From a checkpoint of a small multi-label image tagger: activation gelu, 13.7 epochs.
Rows from block 6 of a small multi-label image tagger, named by matrix and row number. Rows with one number belong to one channel. Each number is 500 + 50 x the weight over its row's rms, rounded and kept within 0 to 999. All counts start at 0. Numbers have three digits each.
After each channel's rows are labels from the 100 images, of 14848, where the channel reaches its highest value: "top examples" is what is common among them. Only what is clearly more common there than usual is listed. The data: streak pictures of flow and ridge fields. In brackets: how many of the 100.
# c3: 3x3 conv (model.blocks.6.c3.weight, 128x128x3x3, each kernel summed), inputs 0-63
# c1: pointwise conv (model.blocks.6.c1.weight, 128x128x1x1), inputs 0-63

c3.46:481390557566515467514516525512460455574473407493520534458465481563423460482537505497499445390538439426476559459518573510495500490490442493424420495518473521467469429496522502526463551473430491
c1.46:522532571478484476624501565504457516508479476549515454369504500527490427543566485534434477509436504505442542493472588536538519537502416452498507463541505550586462466561435477521522516505457482
top examples: high contrast (98); waves (26)

c3.68:496539562473533464485504423461507559518541444457446385373517480474449456471519487492508475395507461493455355479456468524474503555421486541473551505438486496498494505444465534484596506516463449
c1.68:426526534504477499505443380494570588467592420449503464560579482479545508448499433479533516454479580467520540534531570526470585551428500460495577494419498496571536494480528566586572518538588450
top examples: high contrast (100)

c3.80:492409585427533529491568461530515442471465498559479461558477515525513531525551517431542465468451447461470565488470535480434413455506424482480519531505514553512481430535510522523424521467457535
c1.80:522518605625503518564488413534555510495516456490464440531459485601497450506446458537579429525407536462410456443493397545458545449509578499481491470534434496493460489519466555537553497498534504
top examples: pair of whorls (46)

c3.66:427452536475454442496495524475394519541444510399548611427444466472496427508464510500526434551498472465526540493489572556542442520529556461533525466475476502555461470480433457583500545501436533
c1.66:415475457503497487497594591552485551463421499430513490466454456479522415502512489506510514589515483425499567500480472503610499455549536528536433455564493489524390564511457482608423494539450584
top examples: whorl (48)

c3.112:467586483530501474453455411439516384488505563516585554497571537501433519418489494517519523536545485512389561490521551570427441515482513455474458408487537501564545451522503504488517514513485476
c1.112:482554549488414536488462470482552444482581500410475499510558571484527465512515512485498529498452429372497512460542581419497589514478667529535550462453515520521440513570525454447578461498457511
top examples: high contrast (84); turbulent (46); pair of whorls (27)

c3.92:478476474439422367496457509557502454491481541506520515467508561485478548492470518489528583530421539468542499470511587526473615516429518434421490432568514542524558507521472410602531493575421553
c1.92:474480508490416436481527438552572419435505555478483556567509533429506407411414477431527514524448508505522494515460571504459522499481437474448529453628493504573561535529501447613441472566485469
top examples: fine streaks (100)

c3.58:458597456682429393549430448559479589447528526493483491479559566509478462468412504476473523490553518506478479515515418457470517471470526427474512473400517505487476475504543577417490445528555481
c1.58:510508469648447473540431467424402538449539590483463513491501512477426362534426547526522504531420461544545522590524498500527535473530527452543518457440512514474538516574492561397481481471498451
top examples: parallel (27)

c3.73:467506426517448575538478419452553430531584523539463565537511511484511541478510550515503432548500503524529449442418519526414469547542399535471478507429518526485589497519488538522492581568509527
c1.73:463450463508466554437465501464461457501500515516446532456419482496473447455590499389517471453455514506478592457404498493446575488467492523560475505514550485513514429531497445532596443538490458
top examples: high contrast (96); whorl (49); pair of whorls (41)

c3.105:521499360526450473500465427608558464522440477545436515513512586449499497483484536509531473537580406500515488449515482557493410478453528479500497515409467582519598481515612514535411526533466491
c1.105:439604408592410543491496500467460509503540485563492573488532509458454492561452609469498531536558477483483545505484551488479538542455527483527503452503498417551560496519497518510541533498534389
top examples: fine streaks (95); whorl (37)

c3.3:546545465382484417572471506531551439565512444421430554515413449541437600522540541537466509510515518479525489462555528420531522470554488480462509486396570463515524484450411526527454523566460420
c1.3:550567512539511403530462536545482458592536481525488585454498468495482529517425499477524457551574521490459503496562438432497487614566576545523492543547624479478442510467518604577506560507536428
top examples: pair of whorls (27)

c3.60:528466490587526532434595557577484484482416461461511472494461495471445478480559506549497521420511493487468546588580456453491500435449532523528510405473498514478521490493453555542463321506558493
c1.60:559402436448468526537488425554446543495414534413486525506568504471486430509493602569539459385458502501437506540485464531478466588510556499543513444526515561583506420423508611538485378580549554
top examples: fine streaks (96); high contrast (73)

c3.108:449576521486529517417497455386540542514532432547585449401465444552461518491492488487519487491497485535530346525380531421500509530441481461486527480471493491503496552559490460451516488511573452
c1.108:500505502540519476511523425368505506528485441505572462480462440529457534510491419474550499507441492547553443428507557502489560476453479538486475473379494490452438516551510473428490524516478460
top examples: high contrast (99); fine streaks (97)

c3.19:439549525465482441527535422507558505521634557484553464506432583506456606514476566539506469519457513523455600556548481489508548453479533483505477501444557466526600494520489547411628563549417583
c1.19:437525500503512460467501433484529502482544580521584470463498594536416549448510548550472419553455524500432506573474471476538548444535512490518519533458508521564519484458495520391517612572455532
top examples: fine streaks (100); high contrast (69)

c3.37:489464434452555550437543524386531431517472498656450469519537493465498480478539486524512552538433458487455530568379440535498556509549504500482422547446476519554535549515455554504402490517498492
c1.37:449411545485552549476546509463530430534527552502412432524613500465432483497484483556512577506478433439427611599392365540443540405494503541530532507459511484506409513438502512511484500525486443
top examples: fine streaks (100); high contrast (74); whorl (27)

c3.49:518579510478594539454526570449489444501515497435423359443539494531572490432479493510577559489510466465467493560541513463487527525461480540526571423281462498449452486530457478475518433519484528
c1.49:578502432429521465448486523465406517472467410413476485516518525562564514426510546526553495544512399511468565484498487545494498598534434552481535488332481481463528484544490432416495482483479494
top examples: high contrast (99); turbulent (53)

c3.7:561584519392518614533381586564462514541441466555488520481519580517549479514547471513520513441507463456472473481480462488580514504495497537459487448488504551503530521472535500452455479502524455
c1.7:437557543468484580455421533554495471388487523632452451484509516431505394487529505535524480438422437527565508563447507519515501400581475519530496453475498509437452555524504538499497506537561416
top examples: high contrast (98); fine streaks (93)

c3.12:508446533547533499459518556409517487399521491509470487559449547634518541533496551520396479474465421494514524497493541525445531496518504492563452601662475523504518504496564475502528498472471496
c1.12:442483478559511473495363498453525511428506491512532492490491535656477454554422574559582438474577442447476511476560484568453481514497527435518518484516516476503535463477583517509498461395479467
top examples: high contrast (100)

c3.63:516550523537505390518458536465548551544504518450399460494504512461508510481516519496528521571548485503423495487514519559476428475519475380548482495532530468485503525511532383458552430451516307
c1.63:540598477545479461543482452490466536558520420463442475559492598490482482441519571509473536475525518503529500417530497555491460570504422471499442571511567493507588519565532358420469578506509473
top examples: fine streaks (96); high contrast (76); pair of whorls (39)

c3.24:515410482499608504512519429504476549578374550451467526556477459434544432357458519533544434564495435478459488509470507560452421481502515520537512455424502447469500492568445467580494486509464492
c1.24:498428429519478476618522431489491579561406569488424529621445458459542485386500550472464504528456430510551526490465542471446482520508487537509513515470451592451490587602475519534523518510524489
top examples: high contrast (96); whorl (30); pair of whorls (28)

c3.120:379532492504454351483412496510454495460498490474511442507464514504476500489496484523442532501516594567547468533489523492520477459474544466450495414472486466477432549466484492539554508443539535
c1.120:391564440542464401530513507556557544469515519465488501580523485422455557548509521504452540483500530545510494451514475490553506487455451534429534479499458541495519502473436632589449467439524507
top examples: fine streaks (86)

c3.18:589494458474438455392527478507507524514479459543479419324484512404521454460509495542570541490482441428503501464422456481363504490466430520459463539494390548545530513475459506494386598535496529
c1.18:518539525457421459484508529557439534596443434530536498394469394451509410545458513447564559493497470487482456498528497580396513448513491551459506530604414509622493402468461496476416503564502509
top examples: fine streaks (96); high contrast (67); pair of whorls (26)

c3.79:508512555447561642440564517507544487523476485482438435519508559553531492446504423484512436490470461488462477543521524463493575490527519489586475501518483497425453536491503498406538456507418457
c1.79:528502548494519583439566518453601509493460557510428486563405533564528415477508475437467504507477479484425451547508583447527537530516492487590502425634499428512496495544461550483496540512478461
top examples: high contrast (100)

c3.38:532517565511477552623524506607453489482437403534419408480422417529491462512518483412498529528489466442479530498488447447451528464500436566496465490578467437472445453570543450626501408477544530
c1.38:476458656484605528567439489594475464469396429460490501525556449515514480474490548503518476550418499548511496475470483481418452415604484517510450480526453407455481555536574490642456444456488484
top examples: high contrast (100)